python train.py --model="image captioner" --tokenizer="word" --encoder_kernel_size=3 --optimizer="cautious_adamw" --beta1=0.9
Rows from block 9 of the image encoder of a small image captioner, named by matrix and row number. Rows with one number belong to one channel. Each number is 200 + 30 x the weight over its row's rms, rounded and kept within 0 to 999. All counts start at 0.
After each channel's rows are labels from the 100 images, of 14848, where the channel reaches its highest value: "top examples" is what is common among them. Only what is clearly more common there than usual is listed. The data: rendered made-up planets. In brackets: how many of the 100.
# c3: 3x3 conv (encoder.blocks.9.c3.weight, 96x96x3x3, each kernel summed), inputs 0-95
# c1: pointwise conv (encoder.blocks.9.c1.weight, 96x96x1x1), inputs 0-95

c3.59,169,193,201,186,191,189,194,203,183,196,173,219,253,191,187,170,160,179,198,223,189,150,201,229,200,220,131,204,190,196,178,174,169,208,207,194,189,221,186,141,176,219,179,213,215,207,183,191,180,214,234,190,193,230,188,248,237,164,200,190,302,186,151,191,187,201,236,228,215,152,196,167,186,220,238,226,201,188,215,231,170,236,85,174,216,137,195,257,187,174,196,232,182,188,234,234
c1.59,200,168,156,200,137,200,200,144,233,200,200,172,200,200,232,200,200,200,232,155,200,200,245,166,170,200,200,200,172,200,200,200,200,242,179,200,200,200,200,200,200,200,141,200,200,200,255,200,200,174,252,200,200,169,138,246,237,239,200,200,261,162,200,141,178,167,200,200,247,200,120,229,200,140,241,200,133,285,200,200,200,200,200,200,200,200,200,200,200,170,200,162,242,252,200,200
top examples: cracked ice world (86); crescent (54)

c3.93,187,204,170,195,197,213,241,202,207,175,195,179,182,209,208,186,233,145,221,264,200,189,175,209,217,194,160,205,159,202,185,222,199,140,155,223,175,249,172,187,228,204,183,208,218,198,196,282,198,171,190,217,202,193,248,204,239,202,193,206,176,228,174,202,206,137,231,283,220,191,188,189,216,205,226,223,190,179,227,214,231,178,106,207,256,200,211,153,174,185,194,145,188,178,149,259
c1.93,200,200,168,200,200,131,227,200,200,153,158,200,200,249,159,167,200,200,245,200,200,174,132,200,232,175,200,200,144,200,200,240,200,200,200,246,200,251,200,200,200,175,149,200,200,200,200,246,200,238,216,234,264,200,226,237,200,200,173,200,200,226,228,175,170,153,200,256,200,200,200,200,236,224,200,258,148,200,265,165,200,168,135,200,236,161,175,142,200,242,200,200,165,200,177,200
top examples: lava world (98)

c3.1,136,233,222,203,182,143,153,195,201,214,171,231,196,145,152,193,201,194,191,237,201,207,215,192,220,195,189,128,217,199,195,178,206,207,206,191,151,228,157,216,189,204,152,192,203,141,142,208,178,185,192,171,182,216,192,260,256,137,229,193,252,184,163,146,185,191,197,193,186,187,162,189,170,204,229,202,128,196,182,198,208,227,184,215,170,112,193,215,233,178,212,185,209,207,217,171
c1.1,200,200,168,177,159,147,200,200,200,200,164,232,200,171,200,151,200,200,264,260,200,154,200,200,260,200,216,200,200,161,179,181,222,163,170,200,95,228,200,200,200,234,129,200,200,200,200,200,158,200,169,180,200,246,220,200,200,156,200,172,200,233,222,155,200,229,200,152,200,162,200,164,200,227,200,200,163,200,216,157,200,200,161,148,169,200,142,226,231,200,200,200,158,200,247,155
top examples: crescent (74); cloud-covered world (59); cracked ice world (39)

c3.16,210,187,212,246,132,162,206,92,230,188,169,154,240,184,209,213,240,189,197,211,155,187,201,188,249,180,208,182,194,199,271,190,201,237,222,187,183,201,174,187,171,180,192,182,188,192,196,178,196,207,224,213,156,208,237,195,263,195,193,217,211,208,135,156,131,210,188,198,207,163,200,206,200,189,182,168,195,210,196,217,245,219,234,195,157,175,201,153,195,170,188,205,183,202,139,273
c1.16,171,200,232,257,234,158,249,246,200,256,200,116,236,200,200,200,243,200,200,200,149,200,168,236,242,200,200,241,226,200,200,200,186,200,200,200,252,200,200,272,171,200,200,200,220,254,200,200,247,247,242,200,169,200,200,200,200,172,200,200,200,200,167,200,200,200,233,227,200,168,200,200,200,200,200,200,162,143,152,200,258,276,289,239,200,200,200,200,200,200,200,200,200,200,200,242
top examples: ocean world (100); rings (100)

c3.88,221,246,224,220,210,198,233,225,189,195,224,200,212,196,196,246,166,231,186,172,271,211,207,176,221,217,237,124,243,134,188,182,199,213,219,197,239,192,235,201,176,241,187,198,169,169,198,171,207,203,192,247,238,212,230,177,235,172,242,222,215,224,212,234,174,165,216,191,177,239,204,217,196,202,177,219,200,226,180,200,203,203,80,226,205,170,241,213,185,207,241,207,270,230,155,207
c1.88,200,200,252,200,146,200,226,156,242,153,242,200,242,160,200,230,138,159,200,200,200,200,200,143,224,200,200,213,235,155,176,200,200,200,246,200,257,200,200,223,161,200,200,200,156,171,200,200,200,257,200,200,200,200,223,167,269,200,200,246,200,200,171,232,200,224,200,159,200,184,200,225,200,200,251,200,160,178,200,252,228,200,107,200,236,200,200,200,200,237,234,200,239,200,141,249
top examples: polar caps (67); cracked ice world (47)

c3.23,193,215,187,180,208,243,198,202,178,221,206,222,191,156,124,139,163,170,147,121,232,144,189,180,190,176,203,188,203,181,122,168,199,164,183,208,179,210,213,196,224,201,170,214,207,185,199,190,169,196,192,205,184,128,200,173,184,193,212,193,158,191,209,223,183,151,194,207,135,173,179,133,210,219,194,179,204,175,169,197,175,201,191,224,246,184,210,205,173,196,179,220,219,207,236,103
c1.23,200,200,137,200,200,200,200,200,233,167,200,200,200,200,149,148,146,158,144,167,200,152,228,158,238,132,200,237,200,200,200,138,145,200,267,174,200,200,231,200,176,200,166,200,200,164,172,200,231,200,200,200,200,156,200,177,182,200,232,200,147,228,238,200,161,200,200,200,161,200,237,167,200,242,200,200,265,146,164,200,200,246,157,200,200,170,157,200,160,200,200,221,234,200,200,167
top examples: cloud-covered world (52); half lit (52)

c3.33,150,120,196,155,210,199,150,178,223,190,179,198,235,188,236,193,191,188,193,253,170,178,237,182,214,214,190,188,209,131,202,204,173,235,200,201,183,224,182,211,200,203,187,176,223,215,204,167,211,212,213,198,119,215,155,241,193,171,127,203,195,175,176,190,201,229,207,200,198,180,187,133,178,180,245,169,217,219,193,219,245,200,265,184,199,158,244,149,169,180,181,210,179,187,120,210
c1.33,200,200,230,133,222,146,164,156,200,169,200,229,200,200,200,143,200,159,200,174,225,200,235,157,200,200,200,200,247,155,243,200,149,273,200,173,240,200,200,175,200,156,172,163,239,200,183,139,169,200,200,200,200,171,200,237,173,200,200,159,228,222,234,162,237,200,226,200,174,200,200,149,148,200,148,158,200,200,158,200,200,200,236,200,200,200,235,164,152,200,142,200,200,156,200,237
top examples: rings (94); cloud-covered world (36)

c3.76,214,215,191,245,216,221,233,193,159,187,186,209,234,176,214,211,147,224,207,216,218,216,185,205,213,235,192,181,214,163,223,206,188,203,227,173,206,159,180,139,164,235,208,186,173,188,164,164,200,207,213,187,200,256,209,190,254,199,207,207,246,205,178,218,156,224,178,163,176,246,183,234,195,245,199,204,200,204,199,256,188,191,74,166,182,174,210,167,207,197,196,198,229,208,91,212
c1.76,171,229,200,200,200,246,200,200,229,154,200,152,262,153,200,200,161,228,200,170,248,161,200,165,233,200,200,228,200,158,200,200,152,200,200,200,257,245,234,149,200,200,163,200,164,200,219,171,200,159,213,200,230,233,200,174,247,200,146,235,200,236,146,248,200,239,200,200,226,200,225,200,200,200,200,239,267,248,200,200,200,200,129,200,227,149,255,200,200,200,200,200,200,166,144,200
top examples: polar caps (83); lava world (68)

c3.70,202,231,237,215,126,200,187,203,227,224,187,183,215,244,176,237,222,157,237,180,171,204,199,207,247,205,219,231,176,237,228,180,202,229,204,214,214,199,223,170,182,184,239,216,93,211,222,216,198,190,192,196,189,194,230,206,243,189,197,206,201,181,194,208,218,264,234,170,248,181,231,249,196,172,182,202,174,166,220,219,248,233,115,219,159,221,158,219,195,208,219,182,185,216,132,247
c1.70,200,244,278,200,200,200,200,200,200,247,238,200,233,200,163,169,200,200,200,200,224,238,200,200,237,224,239,182,200,151,200,200,200,200,200,240,254,161,179,200,200,200,238,200,229,266,200,200,229,178,153,166,200,179,200,238,260,200,241,200,200,140,200,200,200,242,175,143,200,140,200,200,225,200,175,160,200,200,200,242,252,280,146,200,174,243,200,200,157,200,200,229,163,200,154,200
top examples: cracked ice world (100)

c3.54,180,191,188,211,172,208,187,150,204,157,147,197,193,184,205,202,269,200,192,227,125,181,178,200,194,164,194,162,174,215,213,187,203,161,215,231,166,207,155,176,164,174,165,206,178,177,165,215,146,192,169,201,236,207,198,202,188,209,213,199,272,224,92,143,136,204,172,172,195,203,193,194,165,226,189,191,193,189,206,217,206,201,213,147,143,166,189,227,202,176,220,163,163,207,222,239
c1.54,200,176,245,200,234,221,174,200,133,162,213,200,241,174,200,233,259,236,153,200,200,258,200,200,161,252,273,155,200,243,200,140,200,168,200,200,237,239,162,200,200,200,200,171,223,200,200,200,200,222,200,234,236,200,232,165,171,237,246,200,200,200,217,230,162,164,139,228,179,235,242,200,229,253,200,230,200,200,200,200,200,200,255,172,200,200,200,174,200,200,200,240,251,200,258,200
top examples: rings (100); lava world (82)

c3.53,206,169,171,182,178,166,195,180,201,209,164,227,217,195,182,208,201,200,198,281,155,174,214,185,177,216,169,189,200,167,187,229,158,158,216,173,173,236,183,199,212,182,194,214,222,215,222,195,232,194,264,202,213,211,190,253,211,205,197,202,242,232,176,165,145,242,188,173,195,207,209,196,207,138,196,249,198,212,169,157,153,232,60,169,167,204,206,182,189,212,229,199,202,198,210,154
c1.53,200,200,161,162,200,149,156,200,200,239,233,200,144,200,200,200,200,255,179,187,200,238,200,200,147,200,153,200,200,172,200,200,164,200,200,200,149,223,159,225,162,261,200,200,200,248,157,200,233,175,226,200,234,257,162,162,142,200,200,200,200,248,200,223,166,200,200,164,200,237,235,200,170,200,171,200,200,165,200,247,134,200,131,200,155,200,245,200,200,200,229,251,230,200,157,225
top examples: rings (84); polar caps (60); cloud-covered world (54)

c3.67,176,249,243,216,197,243,198,167,207,229,182,219,204,191,232,189,193,187,218,225,301,172,216,201,197,249,223,194,190,168,217,213,214,203,184,208,262,233,202,182,192,186,208,220,172,221,185,222,250,202,171,203,197,179,224,225,229,160,186,194,198,204,103,207,176,106,214,240,181,155,226,188,200,170,176,265,201,213,210,207,195,200,202,250,188,156,205,144,188,206,189,141,222,195,183,219
c1.67,200,163,200,200,200,200,243,153,200,200,163,200,160,200,238,200,161,227,183,218,172,162,182,240,200,200,243,200,200,164,200,167,200,160,200,200,200,200,200,135,200,200,200,200,146,200,150,228,200,180,200,153,250,232,238,200,145,154,132,158,155,233,200,200,167,111,229,200,200,154,200,136,200,162,200,259,200,200,255,200,200,200,253,200,200,149,200,200,200,221,186,170,200,217,200,200
top examples: lava world (99)

c3.37,206,217,223,202,202,189,149,196,176,177,201,193,167,90,186,178,197,216,184,197,196,226,164,193,212,207,192,180,175,177,219,204,153,201,175,128,205,173,141,175,190,135,171,224,202,177,152,196,183,144,179,193,196,164,182,226,192,231,175,219,192,176,193,195,187,184,188,169,199,136,176,185,150,176,212,155,151,160,155,178,205,168,203,220,207,191,236,173,171,148,184,205,158,134,167,194
c1.37,227,160,200,200,200,200,200,200,142,200,158,200,200,200,200,247,252,200,200,200,244,171,200,200,163,265,200,200,200,250,200,236,200,200,167,200,200,272,146,150,241,146,263,200,200,200,200,200,232,239,200,200,179,200,248,200,239,200,238,152,200,238,200,248,200,161,200,200,258,200,200,200,200,200,200,167,237,200,200,149,262,152,200,165,200,160,200,239,240,200,200,200,144,200,247,200
top examples: ocean world (38)

c3.73,171,198,221,199,179,119,201,145,190,217,171,232,227,183,193,206,173,162,196,159,216,181,234,180,221,172,221,151,225,158,221,161,220,176,156,218,207,174,161,227,228,233,188,177,195,181,187,189,202,202,153,170,145,146,168,175,188,191,129,207,177,210,181,166,202,178,156,204,198,203,198,186,218,216,145,171,142,156,193,169,177,160,255,191,194,182,166,165,191,156,138,186,214,165,189,180
c1.73,200,168,200,200,160,200,178,200,173,200,200,159,200,200,161,200,200,200,200,159,152,228,186,200,200,144,235,200,230,200,265,200,253,200,200,200,200,262,200,200,260,200,200,246,200,200,137,200,169,200,200,200,200,200,235,200,200,200,156,200,200,200,200,200,150,200,160,200,200,269,237,139,200,285,200,200,155,200,151,200,200,200,274,200,200,200,200,200,200,149,116,151,200,200,200,165
top examples: cloud-covered world (91)

c3.29,199,166,193,204,203,188,170,193,191,221,159,190,226,237,190,185,256,166,195,200,177,229,170,192,180,163,204,207,148,275,201,209,178,162,196,177,186,238,172,127,214,211,204,179,161,193,150,254,213,174,181,177,195,225,180,135,194,225,169,211,258,198,220,188,204,251,209,122,279,210,218,231,121,239,218,178,196,187,215,167,196,207,206,173,197,184,186,200,210,224,235,203,163,187,185,214
c1.29,173,200,200,200,247,200,200,168,229,240,200,145,177,200,200,241,185,156,200,162,200,200,226,227,170,225,262,200,175,275,200,200,159,200,200,227,200,200,152,160,163,200,246,155,230,167,141,246,200,200,200,233,200,262,200,200,200,200,200,221,234,244,260,233,241,200,200,200,200,244,240,200,152,241,242,160,243,234,234,174,200,200,172,161,200,200,200,200,200,180,175,200,165,200,141,200
top examples: ocean world (99)

c3.4,151,218,265,233,134,218,207,149,233,209,168,163,209,214,207,189,210,182,202,187,222,155,217,159,218,200,219,207,191,185,198,187,291,241,220,180,203,215,152,179,207,168,183,208,152,251,205,203,212,240,215,177,243,166,246,242,205,186,206,182,204,160,158,202,145,180,216,252,166,174,195,150,204,145,232,206,169,184,178,201,242,203,263,233,193,203,195,198,201,216,180,202,195,222,178,156
c1.4,232,200,218,200,147,200,200,200,165,200,200,200,171,200,200,200,200,174,200,232,243,200,200,200,200,163,200,250,227,200,200,224,200,200,245,166,200,144,200,163,200,161,200,200,153,236,265,200,225,200,242,169,147,127,216,200,200,149,200,132,200,230,220,200,226,265,149,200,200,200,217,123,227,157,200,136,200,200,200,175,200,200,200,243,200,200,246,200,200,200,144,260,151,200,200,200
top examples: cracked ice world (95); half lit (54)

c3.81,173,208,223,230,200,189,161,200,209,218,160,181,250,196,250,219,171,223,212,231,229,207,209,189,196,220,204,172,223,158,219,176,131,206,201,161,253,170,219,184,175,221,230,183,158,212,196,167,195,218,246,211,159,244,193,217,214,160,160,212,225,195,144,217,156,239,187,214,217,176,248,211,157,185,169,123,167,167,180,234,202,201,186,212,185,173,219,149,211,179,202,174,166,209,99,216
c1.81,234,200,165,248,200,139,147,200,236,200,145,200,256,200,200,200,200,175,200,144,200,200,229,200,200,200,200,200,250,200,200,158,200,200,228,200,200,200,164,200,161,248,160,146,225,219,200,200,200,200,200,200,218,200,249,163,200,200,200,200,240,221,200,200,154,252,220,165,200,200,156,158,169,200,161,135,200,200,235,241,200,200,266,223,200,200,173,153,200,200,152,200,123,200,220,270
top examples: cracked ice world (50)

c3.42,189,272,238,238,180,254,186,233,211,224,230,217,205,210,234,245,189,180,212,133,273,236,242,228,218,248,233,205,219,201,212,200,214,219,182,189,253,196,269,180,233,217,228,218,185,219,197,185,197,206,145,239,230,186,208,231,207,183,205,186,137,199,233,240,253,249,225,173,172,202,240,204,151,197,195,208,196,199,170,199,221,216,191,277,190,208,208,203,183,232,192,206,244,216,191,176
c1.42,156,173,200,200,200,261,200,231,171,230,200,240,200,200,238,157,200,238,148,200,247,200,200,200,200,234,200,244,200,200,167,148,233,258,160,224,200,176,200,200,238,168,200,200,136,200,172,152,200,200,200,236,227,155,151,200,200,200,200,200,140,200,200,260,200,200,159,226,143,200,251,200,200,200,152,153,258,160,200,200,200,182,200,256,200,200,200,200,136,224,170,200,200,200,200,157
top examples: cracked ice world (78); gibbous (58)

c3.35,204,189,163,179,206,131,177,172,173,146,154,188,175,216,188,146,201,144,197,260,135,187,192,189,199,155,171,212,153,235,197,210,196,145,165,217,176,223,181,203,194,237,188,170,190,173,237,220,187,164,182,144,179,161,215,194,207,212,181,200,178,214,198,169,198,159,213,194,239,167,170,227,200,229,221,197,188,197,225,204,191,188,198,118,192,205,159,174,220,154,218,199,133,164,236,253
c1.35,200,200,200,200,173,200,200,172,200,200,200,259,141,200,164,218,200,149,128,200,200,200,200,168,235,173,200,200,152,139,200,162,200,241,239,200,200,200,200,200,216,200,164,166,200,200,200,200,148,256,200,200,200,200,200,200,200,200,200,200,258,145,138,145,155,151,200,200,200,200,200,200,200,200,200,162,200,131,136,242,200,200,200,200,240,145,200,248,200,200,133,165,200,162,250,200
top examples: lava world (98); crescent (75)

c3.5,190,210,288,201,181,253,144,209,222,225,198,242,220,233,229,203,185,231,210,201,254,210,218,205,219,258,201,208,224,174,194,206,202,198,218,224,273,216,226,187,204,209,207,249,176,211,234,179,267,213,229,234,147,229,183,221,227,167,232,202,251,173,188,288,184,222,179,173,226,206,228,203,165,216,231,155,212,215,186,209,223,200,195,255,194,190,235,202,211,233,217,232,209,201,249,238
c1.5,200,200,238,200,200,200,147,200,244,200,159,200,200,200,200,162,200,200,240,200,242,200,200,200,256,200,160,200,200,200,172,200,200,200,179,200,256,171,200,264,200,200,200,200,200,261,200,200,260,200,200,237,249,200,162,268,169,230,179,200,200,143,161,168,200,174,200,200,237,200,253,200,200,200,225,169,260,200,152,235,242,252,200,264,162,200,200,200,150,200,200,200,230,163,245,264
top examples: polar caps (76); lava world (41); cracked ice world (35)

c3.34,224,185,185,195,246,178,240,224,186,204,234,181,177,257,214,197,257,196,220,226,180,213,183,202,193,197,193,291,167,243,184,236,211,195,205,193,180,212,208,215,233,243,198,198,167,217,180,211,189,202,222,221,162,166,204,172,194,236,196,202,177,226,225,167,268,208,189,214,265,276,218,216,199,171,210,153,250,178,218,227,192,249,197,192,212,252,225,233,182,283,217,192,226,221,139,213
c1.34,157,200,139,223,200,160,250,158,226,200,200,200,200,200,200,200,168,200,153,144,200,231,200,200,218,200,153,264,151,250,151,222,200,158,282,221,161,200,164,200,161,200,200,155,150,200,200,200,200,163,200,200,200,200,241,200,200,200,226,143,162,200,200,200,200,200,173,200,228,238,160,249,155,200,153,146,200,170,247,200,170,200,181,154,200,200,200,200,236,200,232,245,177,200,200,177
top examples: polar caps (54); cloud-covered world (36)

c3.72,158,202,177,252,200,219,219,158,229,227,164,210,175,193,279,253,235,189,229,248,165,209,189,202,219,212,200,210,140,203,250,224,170,169,203,199,172,244,209,193,216,185,232,235,213,217,145,246,193,221,239,265,185,219,221,244,205,219,163,199,199,196,152,195,215,176,216,241,246,196,222,245,168,249,235,163,203,220,211,200,176,219,213,182,165,184,216,210,186,155,194,159,180,200,153,253
c1.72,200,200,200,200,200,237,268,248,200,169,200,200,171,160,200,200,200,200,200,200,159,200,200,249,200,200,200,146,148,200,240,200,168,126,200,163,200,177,200,200,200,200,244,200,252,154,200,200,200,200,266,169,115,200,261,185,200,200,200,200,137,162,200,149,200,200,244,268,200,200,200,200,200,200,200,200,200,200,200,260,200,262,200,242,226,200,200,200,168,200,233,235,263,200,200,200
top examples: lava world (70)

c3.94,219,207,206,200,261,216,222,197,175,218,242,233,208,163,214,190,160,198,183,193,238,194,218,210,213,210,252,184,263,210,195,194,224,187,207,204,234,211,224,227,210,228,198,225,252,203,197,178,215,218,174,226,157,213,120,207,219,243,208,203,223,247,246,257,186,188,214,195,231,206,227,206,199,286,260,187,258,247,218,181,172,182,179,235,177,180,210,246,222,193,158,254,228,203,264,201
c1.94,257,165,200,200,257,142,200,168,200,227,176,246,200,200,230,200,178,237,200,200,200,155,219,178,200,200,240,200,177,200,139,200,239,200,171,200,221,200,165,246,200,200,184,200,200,230,200,163,200,200,200,234,200,200,166,200,154,266,249,235,241,259,200,247,200,200,200,161,177,165,228,141,168,269,200,200,200,236,250,161,165,200,200,169,174,200,200,235,154,200,152,246,229,232,200,200
top examples: crescent (81); desert world (76)

c3.90,180,197,156,213,174,220,221,156,297,173,157,174,200,215,217,231,212,229,208,183,194,215,197,194,176,160,148,204,235,200,222,223,211,148,214,246,162,218,202,248,199,188,201,177,198,160,253,189,184,175,240,219,181,221,222,166,205,182,226,246,217,195,210,162,215,172,182,199,186,189,139,213,208,197,113,199,235,172,174,228,146,175,186,188,272,180,221,167,223,220,217,179,217,208,219,147
c1.90,166,242,166,228,246,200,244,200,200,200,200,144,241,245,200,200,200,235,164,200,200,200,200,200,233,200,200,200,234,200,200,200,200,232,200,200,237,200,200,244,160,227,200,200,200,200,167,200,245,148,200,200,241,200,240,200,200,151,262,255,200,200,149,200,200,156,200,153,146,245,200,143,200,164,200,255,279,200,200,200,222,200,200,172,265,218,265,200,170,200,200,156,241,231,200,200
top examples: polar caps (99)

c3.3,206,198,186,218,198,150,178,203,182,197,195,204,184,175,146,200,197,184,203,179,188,189,182,188,223,175,204,165,200,169,164,138,207,199,181,206,149,186,229,194,190,189,181,159,182,188,184,187,170,202,191,216,220,196,213,212,211,197,187,163,194,204,198,183,211,245,197,198,216,153,157,201,218,210,213,198,140,210,178,221,189,182,10,167,182,182,204,162,208,165,206,195,185,176,139,213
c1.3,245,171,200,170,200,150,200,174,147,200,200,200,179,218,200,234,169,200,148,200,160,219,161,200,233,200,231,132,200,227,200,142,150,248,200,231,200,165,200,200,200,200,232,200,164,147,173,200,148,229,169,200,217,173,228,200,200,200,149,221,178,200,200,173,219,200,200,164,200,162,143,225,231,258,178,140,178,200,200,200,200,163,125,200,200,200,167,178,200,200,200,220,200,161,117,200
top examples: cracked ice world (96); crescent (50); half lit (50)

c3.52,164,190,189,188,183,193,191,136,210,201,148,169,156,199,174,180,196,191,188,215,140,179,180,172,184,176,159,172,186,169,188,189,177,155,193,200,195,229,138,196,169,165,175,227,184,186,190,186,170,191,193,139,154,194,181,192,193,173,194,184,239,194,207,166,177,145,146,184,143,132,178,131,182,218,181,194,170,134,163,210,200,204,190,189,181,157,167,174,215,187,200,234,161,151,251,178
c1.52,200,264,200,247,200,200,250,244,227,236,200,236,200,177,252,200,200,235,200,200,171,200,200,216,200,239,256,200,231,168,236,200,235,200,200,236,169,200,200,200,200,224,236,181,171,180,200,228,200,156,200,223,274,238,154,222,239,200,271,168,200,176,200,200,200,200,156,200,181,200,200,157,182,230,200,200,154,150,200,226,200,230,236,200,200,157,149,228,258,200,200,200,228,246,259,145
top examples: cloud-covered world (83); crescent (55)

c3.28,124,132,124,163,210,171,206,187,169,160,166,210,207,173,184,181,211,197,174,220,192,195,212,185,171,154,191,212,201,173,168,168,234,205,208,188,157,238,183,179,206,218,174,174,192,138,156,237,158,222,227,154,197,212,236,195,189,194,186,154,263,219,181,173,208,267,205,215,197,205,158,189,206,278,242,188,215,204,193,206,210,164,170,177,166,156,222,208,194,171,201,192,181,147,211,186
c1.28,200,200,200,247,200,241,200,200,200,163,247,200,241,200,255,200,200,169,228,200,241,200,133,200,200,200,254,200,200,200,151,159,176,200,200,200,241,200,242,200,200,272,154,170,251,150,200,254,200,228,200,200,157,200,256,200,261,166,200,200,232,200,250,200,200,253,200,200,200,253,235,200,239,288,200,200,200,200,200,171,200,200,200,200,200,168,200,246,200,242,200,200,256,200,200,200
top examples: rings (83); cloud-covered world (58)

c3.48,185,263,158,267,222,150,206,179,211,176,198,188,227,287,195,193,149,187,202,200,198,199,181,206,213,241,199,248,184,226,249,206,226,196,203,242,205,197,193,198,178,221,208,251,171,199,202,216,245,195,174,171,208,170,193,199,210,209,221,209,201,189,168,185,212,207,171,194,234,236,206,204,167,200,209,242,301,202,221,224,185,198,158,190,189,220,192,263,219,313,193,172,189,212,200,197
c1.48,223,200,249,170,200,200,200,200,200,262,142,245,200,260,200,200,147,200,200,200,200,257,151,200,200,200,200,200,200,238,200,200,178,200,157,200,200,200,242,240,200,200,200,278,242,286,236,200,200,200,230,226,200,164,227,154,171,200,200,164,265,234,232,231,279,200,200,200,242,241,200,200,200,200,230,171,200,200,200,177,158,177,200,242,200,229,200,244,163,200,200,230,236,200,200,200
top examples: crescent (54); cracked ice world (32)

c3.50,220,182,203,213,219,182,229,198,167,201,172,226,211,180,191,199,211,230,191,228,151,204,225,246,186,198,154,226,209,228,188,230,143,217,203,184,186,194,186,201,171,203,169,241,199,232,204,193,179,243,281,195,233,224,207,219,204,200,165,220,296,245,178,190,193,252,180,174,191,206,189,183,185,229,184,207,180,150,198,221,181,212,68,185,204,190,162,165,225,208,235,168,194,200,159,167
c1.50,151,200,200,200,156,218,200,200,200,200,200,178,200,165,173,174,200,237,200,112,200,200,200,161,221,169,163,236,170,249,200,172,150,200,200,200,200,163,164,253,200,200,200,170,155,228,200,148,200,170,281,158,167,241,243,200,200,200,200,200,251,200,154,200,231,200,220,225,200,200,200,200,200,165,200,244,231,162,168,233,141,235,142,200,200,200,234,200,200,237,200,200,228,235,131,200
top examples: rings (98); ocean world (80)

c3.17,226,175,200,214,180,157,215,180,193,253,188,216,222,235,190,190,273,182,182,194,169,210,198,195,215,162,190,246,209,240,204,167,157,200,196,193,194,202,154,194,146,203,235,231,194,214,190,220,210,242,255,219,235,238,302,195,219,219,230,203,223,249,189,187,199,257,230,165,174,196,215,192,181,172,175,165,210,193,211,216,230,249,131,207,204,175,204,179,202,226,258,152,208,248,154,212
c1.17,200,200,200,156,200,200,182,200,254,239,150,249,178,261,159,251,255,200,200,227,173,234,200,152,200,200,166,238,200,237,236,149,135,137,249,178,149,200,200,200,222,232,200,167,200,200,200,200,200,250,200,200,237,236,200,156,200,200,200,250,200,200,200,166,200,200,200,200,247,200,200,200,200,200,200,200,233,147,233,200,144,200,150,200,200,200,238,239,237,237,266,176,200,200,200,200
top examples: polar caps (88); cloud-covered world (33)

c3.86,106,197,216,205,222,232,151,191,209,193,169,216,181,196,264,224,232,237,217,206,248,225,221,169,173,225,229,162,205,212,178,216,225,222,222,147,220,234,205,180,189,219,179,214,227,210,136,207,217,237,200,228,208,264,226,237,190,170,204,210,200,155,187,210,187,191,186,196,196,221,213,181,155,267,236,227,225,208,197,203,191,153,246,200,190,91,202,195,239,207,198,177,217,213,229,198
c1.86,137,172,163,154,251,137,200,200,200,137,200,227,200,200,252,152,255,176,164,153,200,200,200,200,200,228,241,200,227,256,200,200,264,200,162,200,200,200,164,235,236,159,159,200,249,200,200,200,200,200,262,200,253,200,200,200,200,200,200,200,200,233,177,165,200,200,200,166,167,258,200,200,163,232,249,200,200,200,228,200,178,200,241,200,239,224,232,248,200,200,200,245,255,200,200,200
top examples: rings (90); cloud-covered world (54)

c3.60,197,234,229,212,217,213,220,202,189,236,214,209,145,176,178,222,142,187,200,234,216,201,194,246,226,198,202,162,213,84,191,176,234,215,241,154,181,215,236,200,141,224,204,209,168,223,165,164,222,144,180,200,228,175,174,199,209,175,229,165,212,213,177,197,203,160,237,196,128,201,178,161,161,211,238,242,159,207,174,196,204,230,162,173,156,151,214,206,220,183,219,209,225,212,242,197
c1.60,240,200,167,237,247,200,200,200,236,200,200,200,200,200,200,163,138,227,200,200,256,200,243,257,200,200,249,200,247,200,200,250,230,200,136,200,200,157,242,200,200,228,234,244,200,257,200,200,200,200,236,200,241,200,248,244,200,144,255,200,250,200,200,177,180,200,219,200,200,200,200,266,245,200,236,262,165,200,200,200,200,200,132,200,200,200,200,248,200,222,200,167,200,251,225,200
top examples: rings (98); ocean world (64)

c3.65,188,171,182,184,205,212,168,170,198,136,195,204,195,160,230,214,219,218,183,178,189,185,219,173,190,203,206,189,179,196,240,158,215,162,206,215,155,236,141,190,223,186,156,220,204,148,137,213,158,189,212,168,232,213,158,227,131,206,140,187,240,204,193,125,167,197,173,183,184,200,155,151,131,186,206,182,208,236,179,221,224,190,258,164,200,147,203,202,218,182,145,174,185,182,192,189
c1.65,200,200,200,200,200,157,175,152,150,200,250,251,224,222,200,227,200,241,181,250,232,163,222,200,200,248,200,159,200,200,200,221,233,200,200,182,200,200,200,168,200,235,154,244,200,200,138,168,200,200,200,224,225,200,200,268,143,200,200,200,200,200,250,200,200,250,200,164,169,200,200,146,168,200,231,221,241,251,229,177,168,153,280,243,154,200,162,200,226,236,200,200,200,200,251,172
top examples: ocean world (100); rings (100)